Rows from block 3 of a small image diffusion model, named by matrix and row number. Rows with one number belong to one neuron. Each number is 128 + 32 x the weight over its row's rms, rounded and kept within 0 to 255. All counts start at 0. After the name is the row's rms in percent of the matrix's.
Before each neuron's rows are labels from the 100 images, of 14848 (inputs lightly noised), where the neuron reaches its highest value: "colour at peak" is the nearest of a few named colours to the mean colour under the peak; "top examples" is what is common among them. Only what is clearly more common there than usual is listed. The data: short English words printed on busy colour backdrops.
# fc1: MLP up (model.blocks.3.mlp.fc1.weight, 1024x256), inputs 0-127
# fc2: MLP down (model.blocks.3.mlp.fc2.weight, 256x1024, transposed), outputs 0-127

colour at peak: brown
top examples: bold; orange ink; pink ink
fc1.488 142 [144 138 121 159 122  93  84 159 129 108 189 184 101 204 148 146 100 156  96 178 106 178 138  55  75 138 113 110 128 189 127  80  89 117 148  83 104 163 107 134 116 108  88  79 171  85 130 103  61 115 174 117 157 133 164 123 131 128 185 192  64  99 120 125 153 137 133 145  41 118 140 137 150 153 139  74  96  90 101 160 114 106 118 141 119 104 171 141 161 123 138 185 129 192 178 110  63  97 128 101 180 162 130 129 191 133  83 119 114 114 139 119 125 118  86 128 156 151  74  91 162 156 107 130  80 138 151 165]
fc2.488 140 [ 52 180 139 160 161 102 110 107 129 155 155 141 234 102 110 130 139 163 107 142  94  94 147 125 117 141 113 110 151  82 146 172 125  69 132 155  97 176 144 143 132 127 104 113 147 101 113 118 103 105 158 134 151  99 141 103  95 126 116 124 111 136 120 125 139 151  97 156 137 152 162 125 117 172 117 136  68  61 104 152 114 156 127 113 119 154 107  92 111  38 145 125 170  99 109  84 168 142  92 163 105  92 119  99 134  99  93 140 125  70 131 121 116 113 136 134 147  93 191 154 161 126  99 215 106 151 110  96]

colour at peak: black
top examples: orange ink
fc1.483 104 [122 110 144 136 158 129  95 144 144 113 116 160 119 155 125 104 112 113 204 139 136 118 150 115 133 174 109 174  86  46 160  43 134 145 112 122 138 169 164  91 106 159 129 140 139 196 110 114 148 112 143 128 121 130 155 116 110 136 126 198 177 132  73 174  95 156 114 173 124 103  83 146  66 167 162 142 119 101 123 135  83 171 152 163  98 149 117 116 113  91 124 120  78 126 124 170 148 155 158 141 184  81 154 136  92 146 140 144 129 132 142 124 178  54 109  84 144  96 111 126 231 107 116 125  89 161  98 162]
fc2.483 108 [160  67 170 128  75 155 129 122 173 185 120 114 143  55  95  59 122 108 157 121  43  97  97  94 138  29 206  98  74 143 104 172 188 100 115 155 127 119 115 129 135 134 144 135 123 101 161 168 122 126 108  75 176  64 104 122 129 118 111 106  85 112 170 179 136 131 148 114 147  93 179  93 141  92 129 117  85 131 127 152 182 139 122 110 133 124 112 136 169 171 129 140 178 122  98 159 159 107 156  93 110 134 144  81  54 133 170 112 165 152 111 106 133 168 132  77 158 157 122 130 119 160  74  93 164 101 147  61]

colour at peak: grey
top examples: black ink
fc1.440 165 [ 84  99  98  85 183 140 119  62 114 124 116 126 134  46 123 152 136 127  83 124 160  70 116 115 109  87 162 132 150 154 121 143 144  85 123  78 113  75  98  93 113 145 128 184 122 120 146 139 116 217 118 143 152 121 124 122 147 127  47 110 117 149 117 106 160 149 139 105 127 149 132 149  82 133 140 147 123 100 179 110 165 142 110  70 134  73 198 161  95 198 151 200 142 108 133  73 152 150 125  96 118 175 118 162  92  87 130 190 127 114 118 159 137 127 128 140 112 107  82  72  89  86  94 144 138 178 139 125]
fc2.440 198 [131  72 105  89  97 109 141 149 122 121 119 107 179 134 120 132 174 172 164 172 136 128 148 112 179 102  98  92 154 173 143 150  87 119 142 103 136 138 141 140  56 129 112  81 168 165  85 154 132 105  71  65 175  46 183 157 137  89 150 143 153  75 162 145 113 157 126 134 132 101 127 126 202 131 128  79 127 153 120 171 200 127 198 154 137 130 107 112  77 161 147 119 131  92 150 185 103 110 138 149 154  82 133 107 143 144 204 221 145 121 108 161 123  99 125 107 119 117 157 218 118 144 109 103 105 145 137 120]

colour at peak: brown
top examples: yellow ink; bold
fc1.262 128 [170  91 122 145 142  89  80 149 141  98 118 135 134 142 112 130 109 143 201 189  97 125 121 137 132 140 164 205  96 137  81 109 134 108 141 165 104 114  95 123 109 152  94 169 120 139 120  89 118 145 181 119 187  75  97 109 188 165 191 185 100 150  90 148 155  78 117 204 162 132 120 104 125 168 129 168 128 178 173 167 145  88 137 117 142  98 106 132 146 130 114 109 199 163 177 188 148 125 131 102 149  82 117 159 128 166 105 128 130 135 172 102 197 148 120 158  94 158  41 113 156 106 144 120 146 143 120  90]
fc2.262 150 [113 234 112 163 129 137 104  79  83 156 117 107 153 134 163 180 108  95  83 114 156 192 120 120 108 147 112 117 191 100 159 147 163 121 103 109  76 181 157 115 120  82 139 176 128 101 113 114 123 107 131 149  63 152 124 131 111 137 142 101 111 142 101 142 139 128 138 183  92 162  93 192 129 121 144 105 129  68 143 156  90 125 103 179  98 171  75  88 106  71 136 185  99 130  75 173 158 132 142 134 103 143 132 113 148 139 105 124 121 151  99 146 140 124 137  96 112 105 215 182 131 186 109 156 136 144  91 100]

colour at peak: green
top examples: bold; green ink; yellow ink
fc1.118 139 [127 114 107 120 110 152 113  82  70 141  60 106 179 162 178 169 101 139 113 135 170 150 114 157 122 142 102 158 149 170 137 121 114 128 147 162  74  78 112  96 108  57 125 150 149 126  69  91 104 112 185 173 141 131 106 140 173 157 189 146  96 155 108 118 132  97 138 123 168 142 109 101 156 103 178 143 113 105 139 149 132  80 129 138 137  61  96 103 126 143 111 123 151 146 176 168 143  88 161 127  95 114 151 129  97 127 115 147 118 173  82 126 130 112 134 158 109 153 144  94  99 161 206 116 155 133  97  80]
fc2.118 146 [ 93 150 139 128 188 108 145 168 151  95 167 137  72 174 103  56 159 110 105 133 126 159 128  71 132 123 114 130 136 134 205  81 136 129 138  65 154 122 121 126  79 153  85  58 115 113 190  85 131 150 138  88 115 123 150 126 155 103 121 131  84  82  89 167 102 142 146 129 100 124 155 109 143 118  78 102 148  85 139 196 190 133 146 114 142 128 108 126 129 136 144 122  84 154 108 121 175 179 132 160 129 126 145 128 175 175 151 175 122  79 151 143 168 179 151  97 173 177 167 122  89  77 158  99 157 109 130 176]

colour at peak: brown
top examples: yellow ink
fc1.167 103 [158 113 117 112  67 107 111  98 150 131 111 153  38 116 113 170 100 122 122 108 170 141 135 110 124 193 161  98 124  60 131 144 127  82 125 146 138  86 143  80 121  93  97 174 155 103 138 138 165  84 147 154 137 112 218 137 140 103 101  72 148 150 121 132 118 152 142 143 108 165  86 166 157 165 183 177 138 132 169  59 148  91 136 191 132  76 158 160 108 174 172  84  74 143 117 111 135 135 146 108 118 148 107 144 125 114 151 151 135 170 177 119 147 105 112 164 116 126 146 155 156 185 176 102 109 168 138 142]
fc2.167 092 [128 101 110 167 173 121 126 158  85 135  97  59 167 167 108 104 155 103 139 139 119  95 145 125 128 121  54 138 117 166  95 134 138 134 142 106 142 200 117  98 106  84 126 146 136  94 167 152 133 165  99 111 140 148  49  92 149 147 115 155 162 126 166 139 163  72  96 132 158  96 155 139 108  94 126  54 149 123 128 141  92  99  78 115 135 144  35 110 152 113 108 221 162 107 125 195 173 136 154 131 124 130 128 126 153 127 127  91 145 147 113 130  99 153  98 110 124 155 142  92 147 138 122 108 130 104 135 107]

colour at peak: brown
top examples: bold; yellow ink; orange ink
fc1.465 153 [150 138  73 152  71  30 170 121 163 120 124 131 104  61 114 161 119 120 107 120 125 145 158 134 113 110 134 169 132  87 117 151  92  64  98 127 134 121 154 150 159 138 107 172 165 114 174 169 118 158 152 176 134 167 103 165 158 177 126 117 156 132 117 128 162 107 137 183 159 135 119 170 112 154 213 156 171 156 165 108  76 146 102 169 110 132 142  71 124 115 127 150 145 154 117 188 146  83 121  72 114 170 153 140  45  96 114 174 127 162 112 128 193 105 121 165 105 107  64  98 143 154 104 132  98 199 141  74]
fc2.465 192 [190 170 140 102 121 136  95 159  72 120 123 129 170 151 144 104  98  96 186 126 133  94 120 187 174 133 207 123 144 154 102 110 118  90 117 125  96 125 115 115 166  91 170 144  73  89 123  95 130 106 136 107  61 169  96 102  95  59 125 152  80 127 154 176 155 114 133  98 156  74 125 101 116  85  86 161 138  99 140 152  94 128 143 136 124 133 112 173 151 134 147 122 106 122 138  94 143 178 151 137  68  92 115  96 131 168 135 158 157 106 154 140 124 107 163 123 124 154 129 151 131 114 192 116  77  97 113 130]

colour at peak: brown
top examples: white ink
fc1.753 020 [104  75 138 195 112 162 143 131 168 148 125 119  91 140 159 143  87 170 187 123 176 143 155 107 107 101 124 165 103 107 139 134 152 156 102 127 105 124  75 112 146 139 156 118 117 160 170 123 154 241  98 170 152 153 118  70  80  95 156 155  75  98 139 119 223 137 129  81 182  97 159 112 127 201 107 143 157 139 136 106 152  81  83 167 148 134 178 126  96  65 138 111 164 119 117 156 118 143 195 135 155 130 125 155 141  56 117 169  99 139 144 135 106 142 117 107 146  71 146  99 105 119 138 152 115 159 184 145]
fc2.753 051 [152 177 107  67 139  98  78 136 110 122  98 148 149  89 116 115 169 155  99  96 113 107 140 170 104 182 132 137 179 179  90 134 141 124 101 155 146 132 145 144 103 108 125 134 150  94 132 156  89  66 130 116 145 126 124 182 141 125  75 106 175 164  98  87  65 124  81 192 107 153  62 132 111  84 124 121 136 162 188 147  70 182 141 116 108 156  99 146 147 206 119 141 109 101 108 110 126 120 116 118  94  70 130 103 121 181 159 116 169 135 112 125 155 112 161 110 137 143 138 161 131  72 129 145  80  77  82  89]

colour at peak: brown; orange
top examples: bold; yellow ink; orange ink
fc1.626 107 [102 160  77 155 143  94 165 124 152  74 131 141  91 184 196 196  91 161  72 129 160 125 135 134  94 173 110 185  98  87 110 115  92 157 122 119 113 129 182 108 123 122  64 146 165 125 124 122 134 123 165 170 116 132 153 139 121 191 133 120  67 134 102 112 144 152 115 202  78 158  79 138 106 122 132 163 142 118 138 154 145 157  99 201 123 115 134  56  72  49 111  98 110 122 127 155 140 146 136 134 108  81 139 123 160 137  77 137 110 176 124 114 148  86 127 184 104 119 122  91 120 136 157 134 146 165 118 146]
fc2.626 057 [115  21 142 135 166 140 107 156 203 116 104 124  97  92 124 134 192 153 108  86  83 165  89 163 118 104  85  88 132 117  99 131 159 164 122 140 194  81 163 149 111 162  94  78 177 171 175  56 128 150 132 124 200 128 138 143 127 166 120 129 159 139 145 153 108 125 173 132 165 109  99 128  85 201 120  90 102 187 139 107 128 130 126 120  95 101 131 108  94 121 130 110  64 128 151 125 130 125 157 179 168  88 142 120  71 122 140 115 100 103 136 139 164 165 150 109 180 146 121 190 128 203 110 136 131  92  96 157]

colour at peak: pink
top examples: bold; purple ink; red ink
fc1.205 162 [147 119 142 123 105 110 158 146 152 103 114  97  71  92 121 132 105 127 173 218 132 130 103  75  80 129 126 158  58 179  71 111 134 141 132  91 113 167 116 164 109 107 108 105 117 176 115 154 134 146 126 155 157 152 179 116 191 126 117 121 159 123 172 135 125 145 150 186 150 141 153 122  93 110  76 155  67 115 169 136 156 131 191 151 141 115 111 144 114 180 164 121 180  91 177 137 142 121  59 122 134  73 100 125 177  41 153 101 122 131 122 124 156 116 159 184 122 140  74  71 136  86 176  55 140 161 127 168]
fc2.205 197 [129 139 105 135 128 154 116 157  76 150 148 118 173 141 117 122 154  65 106 129 179 113 155 159 134 152 168 206 114 116 119 164 133 120 102 105 136 108 106  63 162 149 128 141  99 147 123 126 251 146  73 133  66 218  67 137 170 139 109 147 108 200  81  91 114 138  69 152 102 117 126 204 111 149 111 151 125 111 115  97 107  95 145 104 157  84 166 142 133 126 112 148 116 133 160 162 121 174 177 152 157  61 105 145 166 130 120  36  89 166 158 126 123  90 110 137 110 129 100 117  74 148 121 144 167 112 139 178]

colour at peak: black
top examples: pink ink
fc1.261 096 [122 118 118 105 127  57  65 149  70 111 144 125 164 131  63  62 148 145 169 160 170 117 183 120 183  96 171 141  95 191 147 136  89  83 141 145 109 135 165 140 125  64 188 139  76 146 134 181  97 161 149 142 117  92 116 107 162 133  77 127 111  82 137 157 145  98  85 146 140 109 153  92 171 152 129 141 148 121 114 146 138 127 119 152  93 140 168 137 160 109 130 187 132 136  83 126 112 109 172  74 170  58 103 113  63 151 120 211 173 131 108 109 119 131  85 110 114 133 138 124 204 115  91  97  89 132 143 110]
fc2.261 109 [147  89 176 140 110 105 174 118 197 127 148 141 104 120 126 152  65  39 128 182 139 130 163 121  79 157  80 106 108 107 132 101 168 144 115  53 183 163 123 117  50 180 107 110 183 142 117 132 154  81 137  43 136 142 142 170 104  92 134 169 120 121 171 138  90 148 155 116 108 137  93 143 129 139 125 141  75 151 162 124 111 150 144 110 128 121  91 120 127 118 175 106  98 182 121 135  78  86 110 177 111 157 168 163  94  86 166 103 115 132 155 178 145  99 142 119 116 109  95 121  85 126 137 128 122 144  94 136]

colour at peak: black
top examples: white ink
fc1.618 139 [119 146 132  87 116  99  90 114 183 200 119  93 102 166 136 144  95 182 181 131 137 134 132 100 138  95 129 101  75  59 151  92 162 145 138 114 102 134 138  43 151 111 174 130  85 123  87 208 118 138 141 122  88  75 110 179 122 103 154 123 116  82 126 153 193 116 135 158 138  98 113 165 116 123 125 142 127 157 130 183 191 132 126 112 112 125 141 122 143 108 142 126 201 166 123 115 175 147 149  83 189 121 126 123  81 130 123  91 118 121 121  79  96 152  63 123  98 119 175 126 201 117 191 126  98 146 155 170]
fc2.618 149 [118 133 100 121  83 107  94 101  85  93 117 175  84  72  90 130 119 112 162  85  86 100 124  77 128  30 173 135  81 143  60 159 106  68 141 116 126 101 145  96 105 113 177 144 153 128 132 124 118 183  92 134 124 169 169 204 121 112  77 126 114 117 135 156 127 134 101 118 102 106 142  95 124 123 113 119 180 136 161 115 120 152 178 146 156 164 108 170 112 171 129 120 108 121 153 165  82  89 142 188 137 163 165 130 137  67  88 108 177 149 135 137  85 133 129 102 122 135  81 132 108  68 184 102 130 105 177 155]

colour at peak: black
top examples: black ink
fc1.693 098 [121 121  95 132  55  83 110 167  89 127 168 155  76 135 116 104  96 122 170 148 112 175 177 104 105 119 110 183 108 134 150  95 105 126 128 140 139 152 128  77 130 134 137 116 158 134 109 140 162 123 165 172  93 107 140 144 121 154 114 140 123  92 101 120  98 127 112 183 145 149 122 126 117 174 110 177 167 114 127  99 104 157 182 125 134 124  97 127 147  64 151 128 123 145  82 194 107 139 117 150 135 153 163  97 114 185  77 163 127 152 113 153 154 128 136 104 108 138 154 117 126 100 130 145 104 189 139 151]
fc2.693 096 [154 161 204 129  83 147 166 170 136 112 129  83 134 105 147 134 113 156 167 143 155 123 105 129 126 140 164 118 108 105 106 142 146 146  89 123 121 134 123 184 255 124 160 156 103 130 110 141 108 133 172 113  81 122 131 132 115 101 192 117 197 132 131 110  84 110 162 131 147 125 196 126 122 141 139 173  77 160 114 129 121 136 151 117 106 165 148 161 165 147 148 155 173 159  88 131 166 128 132 103 109 151  85 158 140 162 144  73 155 170 104 143 165  97 123 140  86  97 122 135 138 129 117 160 129 147  68  78]

colour at peak: grey
top examples: pink ink; green ink
fc1.741 157 [ 75 143 164 105 128 105 106 134 125 125 123 165 156 107 100  95 123 116 160  83 133 115 127  85  74 118  70 113 114 152  46 113 144 113 144 173 198 137 106 127 182 138 156  85 141 107 127 176 147 154 131 155 124 128 130 150 179 141 131 102 123 176 125 111 144 139 111 125 119 131 113 117 122 119 122  92 104 165 165  99 172 128  87 166  99  70 157 117 189 189 137 125  96 100 113  86  61 143  98 110 146 113 112 161 150  98 191 166 169 156  90 111 113 147 134 147 131 106  97  67 123 150 147 127 117 138  83 178]
fc2.741 221 [120 130  95 127 113  89  96 109 142 106 135 152 151 111 141 124 155 186 133 170 129 116 107 100 186 117 123  48 179 174 163 124  42 118 124 106  83 104 163 163  98 160 140 131 175 165  72 105  87 122 143 108 189 111 166 140  76 109 148 121 153  96 166 154 143 139 165  59 114  82 146  80 157 151 156 122 143  47  73 134 174 134 174 118 152 174 135 135  73  81 142 100 154 134 165 114 175 125 130 181 163 110 179 112 129 119 108 166 117  79 143 134  73 107 131 125 181 155 176 142 141 103 119 146  83 129 158  90]

colour at peak: grey; pink
top examples: blue ink; purple ink
fc1.316 106 [118 166 133 128 128 122 117 126  99  38  53 155 116 166 115 115 126 148 129 130 116 172 175 116 135 156 147 160 101  96 186 136  83 123  98 127  94 147 120  73 122  89 126 121 187  83 138  99  85 122 177 148 105 142 142 111 142 126 145 107 125 116 134 209 116 122 135 164 142 171 111 110  95  73 119 138  98 100 137 106  89  93 153 138 102 164 105 120 106 172 113 131 102 135  92 152 104 112 179 123 142  80 109  74 156 166 135 108 156 135 131 117 187  98 145 128 109 133 145 168 174 122 162 108  92 124  83 119]
fc2.316 099 [110  89 117 104 173 165 143 146 132 148 139 147 155 137  69 107 177 121 123 136 104 124 132 137 145 133 170 160 142 152  81 145 130 117 145 141 147  83 109 130  99 142 160 144 106 182 147 200 142 151 104  99 118 103 154 127 130 110  89 125 110  94 106 102 137 161 124  98  86 140 122 100 144 151  59 117 175 119 160 111 146 170  92 105 144 117 158 104 169 152 135 145  97 121 123 152 136 178 107 161 181 139 118 165 100 104 156 165 138 105 172 127  65 172  94 115 126  64 121 100 122 121  47 129 147 168 172 147]

colour at peak: grey
top examples: blue ink
fc1.126 122 [103 124 153 118 116 127 149 135 134  83 102 113  99 142 151 109 171 112 126 126 129 141  75 130 136 140 137 131 180 110 150 145 140  92 117 134 123 219 131 125 101 143 149 136 125  62 162  94  98 149  71 181  67 115 122 138 133  97 136 135 127  88 142 140 108  79  85 117 104 127 172 111  90  70 111 112  87  83 100  61 107  52 153  74 109 125  68 129 136 110 125  67 156  81 139 100  49  85  98 138 205 140 131  82 170 127 134 171 174  93 100 143 140 131 112 151 139 126 205 142 148  68  92 130  25 152 117 146]
fc2.126 122 [136  93 135  98 138 175  77 105 131 127 103 119 108  88 109 183 137 124 107  91  82 171  95 169  88 123 152 128 125 129 114 155 128 116 202 162 115 101 134 145 131 134 155 147 137 147 159 136 131 128  97  70 139  91 142 173 116 139 163 145  84 102 147 158 171 137 234 124 126 166 118 121 111 163 112 148 108 175 181 148 136 134  94 138 156 203 121 116 123 135 122 154  72 184 106 131 133 202  91 135 109 147 125 146  94 125 118 157 134 155 139 123 157 161 170  74 148 151 139 115 168  99  83 122 215 145 145 102]

colour at peak: black
top examples: white ink
fc1.417 123 [156 142 130 106 168  89  82  96 148 176 142 104 161  83  59 116 103 144 125 108 162 168 124 193 138  89 124 114 127 123 120 118 138  88 163 160 121 131 148 128 145 132 189 135  61  99 111 235 109 110 108 117 118 149  81 126 140 116 123 169  73  94 167 225 198 135 149 132 129  86 121 145  99 182 154 122 160  56 116 132 128 145  92 124 107 116 132 132 125 117 142 142  85 151 132 118 132 167 157  88 155  98 110 111   4 125 112 160 154 150 121 101 136 183  75 111 157  84 126 118 163 165  94 152 116 144 201 106]
fc2.417 128 [108 129 130 176   8  49 112 151  80 146 135 111  85  87  88  63  50 127 119 178 143 133 161 121  88 191 132 139  98 134 169 124 132  85 179 129 117 152 111 138 134 134 158 125  92 124 120 112 145 108  93 142 109 152 124  72 117 129 118 130  37 107 128 169 143 130 104 177 150 184 156  89 173 102 117 179 145 114  85 103 120 114 102 112  98 150 174 186 141 136 133 100 122 131 136 186 100  71 117 117 129  57 137 114  99 147  78  43 126 133 140 141 121 119 123 126 153 139  97 146  94  75 154 113 152 108 170 122]

colour at peak: black
top examples: white ink; pink ink
fc1.752 179 [164  86 139 135  99 137 150 133 138 125 176 167 146 133  92  95 134 162 122 103 117  92 106 118  89 100  82 116 168 181 103 135 109  89 116 147 120 111 122 128 137 103 169 162  88 159 121 180  90 127 145 144 162 161  94  99 178 192 154 107  87  96 159 155 169  81  99 126  98 107 157 107 124  96 110 110 133  51 196  97  58 143 115 172  67 131 169 129 170 126 113 157 148 123 137  97 149 110 106 117 117 193 144 134 115 124  68 151 164 126  77 111 130 188 138 105  89 112  88  97 127 121 123  51 107 139 185 123]
fc2.752 210 [112 146 104 164 109 109  98 121 133 158 164  88 184  80 100 108 152 164 113 132 117 135 137 143 101 203 165 110 153 124 145  85 120  75 129 121 155 128 145 116 151 165 108 131  79 127 138 123 225 234  92  99  88  96 139 116  87  65 134 159 115 107 126 124 126 134 100  75 139  88 127 117 167 138 139 100 149 138   0 103 144 104  98 118 111 113 115 137 117 119 155 104  70 121 131 100 127 123 165  99 148  73 133 131  92 166 140 101 110 117 163 153  42 102 124 136 126 138 141 168 127 139  66 168 151  87 142 117]

colour at peak: pink
top examples: red ink
fc1.722 110 [143  78 139 114 129 101 128 117 178  40 107 123 136  89  93  81 116 110 138  95 107 130  80 127 134  68 164 117 134 119 150 120 170  62 106 109 147 173 138  94  73 132 140 155 109 118  39 123  85 126  66 116 158 132 123 135 142  94 120 121 141 174 141 195 123 129 134 106 149 105 127 115  81 155 108 148 166 129 142 123  95 114 108 103 136 161 150 129 178 209 110 129 110 131 122 148 155 144 149 123 143 143  79  93  82 126 151 146 145 121 173  79 116 128 105 209 154  95 145 141 166 132 111 125 114 113 169 112]
fc2.722 130 [117 114 127 105 108 144 112 222 165  74 128 136 137 181 160 196 106 117 108 115 147 112  99 120 119 167 140 159 155 113  97 154 143 186 105 134 167 168 129 173 161 117 108 118 110  64 163 102 110 118 140 173 130 104 107 177 143 134 142 117  96 145  71 106  76 107 135  93 115 108 146 130  89 130 101 153 166 143 103  83 118 123 117 149 118 169 209  87  92  87  81 138 126 145 157 106 159 151 115 110 115 122  89 134 122 157 120 139  93 153 121  93 196  98 141 162 120  25 118  93 120 114 177 154  61 126  69 173]

colour at peak: pink
top examples: bold; black ink
fc1.293 147 [158 182 108  69 180 145 149  94 143 133 144 118 152  86 120 111 176 109 171 141 115  91 126 108 148 186  78 140 153  86 159 141 133 166 150  76 136 161 171 121 155 146 114  87  89 140 137 139 191 166 174 141  91 103 149 115 107 133  93 136 125 146 144 103 118 126 166 132 136 138 102 143 147 134 118 141 114 152  97  69 164 165 116 113 120 114  56  85  44 135 124  67 101 143 170 170 121 105 127  90 177 133 111 134  96 110 151 150 128 149 141 137 141  79 119 172 179  68 147 116 195 139 164 182 133 191  95 135]
fc2.293 177 [ 96 139 125 186 177 134  77 137  92 106 148 130 150 103 127 143 134 196  91  96 129 141 129 198 118 148 210 110  92 114 111  67  93  41 118 109  96  96 121 101 138 108  95 148 108 165 119 109 167 134  85 147  85 151 121 133 148  92 127 148 104  99 166 163 123 194 100 134 120 157 176 113 105  99 126 121 155 103  61 154 152 112 119 145 134 108 175 139 165 183 117 151  76 122 134  56 125 171 138 136 154 104  98 113 143 151 132  84 143 145 164 132  88 120 130 148  90 143 150 149  71 139  85 121 197 127 126 149]

colour at peak: black
top examples: orange ink
fc1.561 118 [ 93  78 171 136 142  89  31 102 195 140  82 122 120 165  80 161 114 161 193 144 109 138 136 127 105 132 117 104 133 126 171 117 143 115 146 111 149 171 126  27  79 176 110 141 109 170  43 106 110 114 134 131 172 126 109  91 144 151 133 159  88  86 105 188 163 170 161 189 168 114  89 101  82 124 112 142  85  60 109 174 139 118 127 145 116 122 154 137  91 116 145 139  77 131 116 135 134 166  68 147 180  77 132 172  94 172 115 124 112 148 172 106 132  76  86 106 159 121 184 119 206  88 127 104  93 169 121 150]
fc2.561 109 [140 123 148 169 158 149 156 192 128 108 119 116 129  82 119 131  89 108 109 123  86 100 106 124 110  86 168 149  70 119  28 136 120  86 123 114 139 168 145 158  88  66  87 134 118  82 166 152  98  96  72  94 167 161 118 143 122  81 126 180 127 140 215 196  99 156  95  78  88  82 137 113 105 141 108  98 128  97 164 121 106 129 146 130 137 166 117  99 137 163 142 114  83 150 150 104 133 144 151 159 106  79 130  92 138  58 151 158 209 130 122 128 169 179 154 158 140 156 100 119 109 167 145  98 133 126 146 108]

colour at peak: pink; grey
top examples: red ink
fc1.318 142 [167  60 125 133 150 112 151 142 145 111 124 153 151 101  78 136  91 157 160 212 134 216 127 146  94 113 164 161  35 136 114 117 100 114 115 114 118 165 114 146 130 117 102  62 107 160 133 144 163 100 209 111 193 107 135 120 136 109 160 141 135 155  82 115 168 161 143 132  94 151 155 107 119 188  91 151 171 157 139 119 179 157 125  97 161 178 165 143 125  71 131 145 114 134 135 129  82 108 105  71 170 115 115 107 116 123 102 125 112 105 155 116 149 118 141 141 163 119  57  88 141 100  68 131 133 121 137 135]
fc2.318 145 [ 62 194 124 164  87 109  85 134  39 139 174 116 184 126  85 124  59 103 117 123 158 123 136  97 147 126 116  94 145 122 126 176 182  67 116  79 110 125 122 134 154 179 116 155  60 173 167 153 143  94 116  64 105 124 146  67 133 165 113 170 102 162 142 116 120 122 164 121  70 156  88 164  43 123 111  91 189  95 121 124 110 115 165 162 150 151 119  73 121 118 117 224  82  96 159 171 145 161 147 149 109 130 132 152 169 116 144  90 123 151 132 127 153 129 116  92  98 106 161 163 101 110 109 144 134 167 121 156]

colour at peak: green
top examples: bold; teal ink; green ink
fc1.451 121 [115 111 143  83  62 152  78 104 140 138 101 129 134 105 141 147 119 160 168 110 127 131  88  79 169 165 151 143 106  71 128 117 144  82 117 145 150 129 162  82 163 144 188 138 144 206  77 158 202 114 123 151  85 141 175  84  85 113 113 122 153 167  98 144 144 136 159 182 158 126 143 142 149 155 179 150 107 135 124  73 106 127 172 103  88 104  87 143 101  63 122 156 129  83  48 135 173 155 126 150 153 132 168 130 143 151 139  98 128 125  53 129 132 116 140  95 117 113 183  96 176  96 163 117 122 214 130 156]
fc2.451 136 [139 114  95 109 153 168 117  96 187 159 134 121 134 111 125 123 112 107 124  66 110  28 135 161  96  47 165 165 139 135  47  91 173  94 113 204  75 152 140 152 146 128 132 158  86  56 155 134 101 100 116  90 127 138 112 158 133 145 131 169  82 120 132 117  92 125 168  81 202  75 133 120  74 162 113 116 198 132 158 175 170 171 146 136 120 128 142 121 143 146  78 140 146 160 126 144 143 153 154 113  95 219 127 111 120 154 139 140 169 164 169 112  84 156  79 151 115 148 107 130  88 120  98  97 144 108 136 158]

colour at peak: brown
top examples: bold; pink ink; orange ink
fc1.353 146 [109  88 136 163 117  93 101 122 110 100 120 154 105 138 123 139  99 125 122  88 110 182 165 135  93  59 167 110  98 201 125 134 107 140 124  98  90 122 126 111 151  95  65  99  98 120 124 150  57 190  97 167 159 119 112 186 119 131 127 155  95 108 119 106 141 149 134 133 122 146  98  98 129 103 144 157 148 152 131 185 171  99 110 101 147 125 173 149 162 180 143 112 128 173 147  72 101 124 147 124 166 121  98 177 118 115 118 147  99 101 147 121 118 158  97 211  98 149 177 119 167  98  34  98  84 122 159 111]
fc2.353 109 [140 109 149 167 146 153 127 139 151 150 153  86 152 139 109 198 113 157 162 126 161  62 127 168 102 143 140  93 102 101 131  92 154 135 119 129 121 161 131 151 155 160 123 101 172  93 190 121 115 125 136 125 126 224 134 141 117 114  64 136 137  70 197 104  93 177 119 111 136  80 160 132 100 138 128  87 115 129 131 124  98 145 116  92 102 150  45  86 101 141 149 133 105 189 115 169 111 107 158 146 133  85 123 187 157  93 125 107  76 111 132 154 157 143  93 131 109  79 145 118 133 126 134 107 102 148 110 110]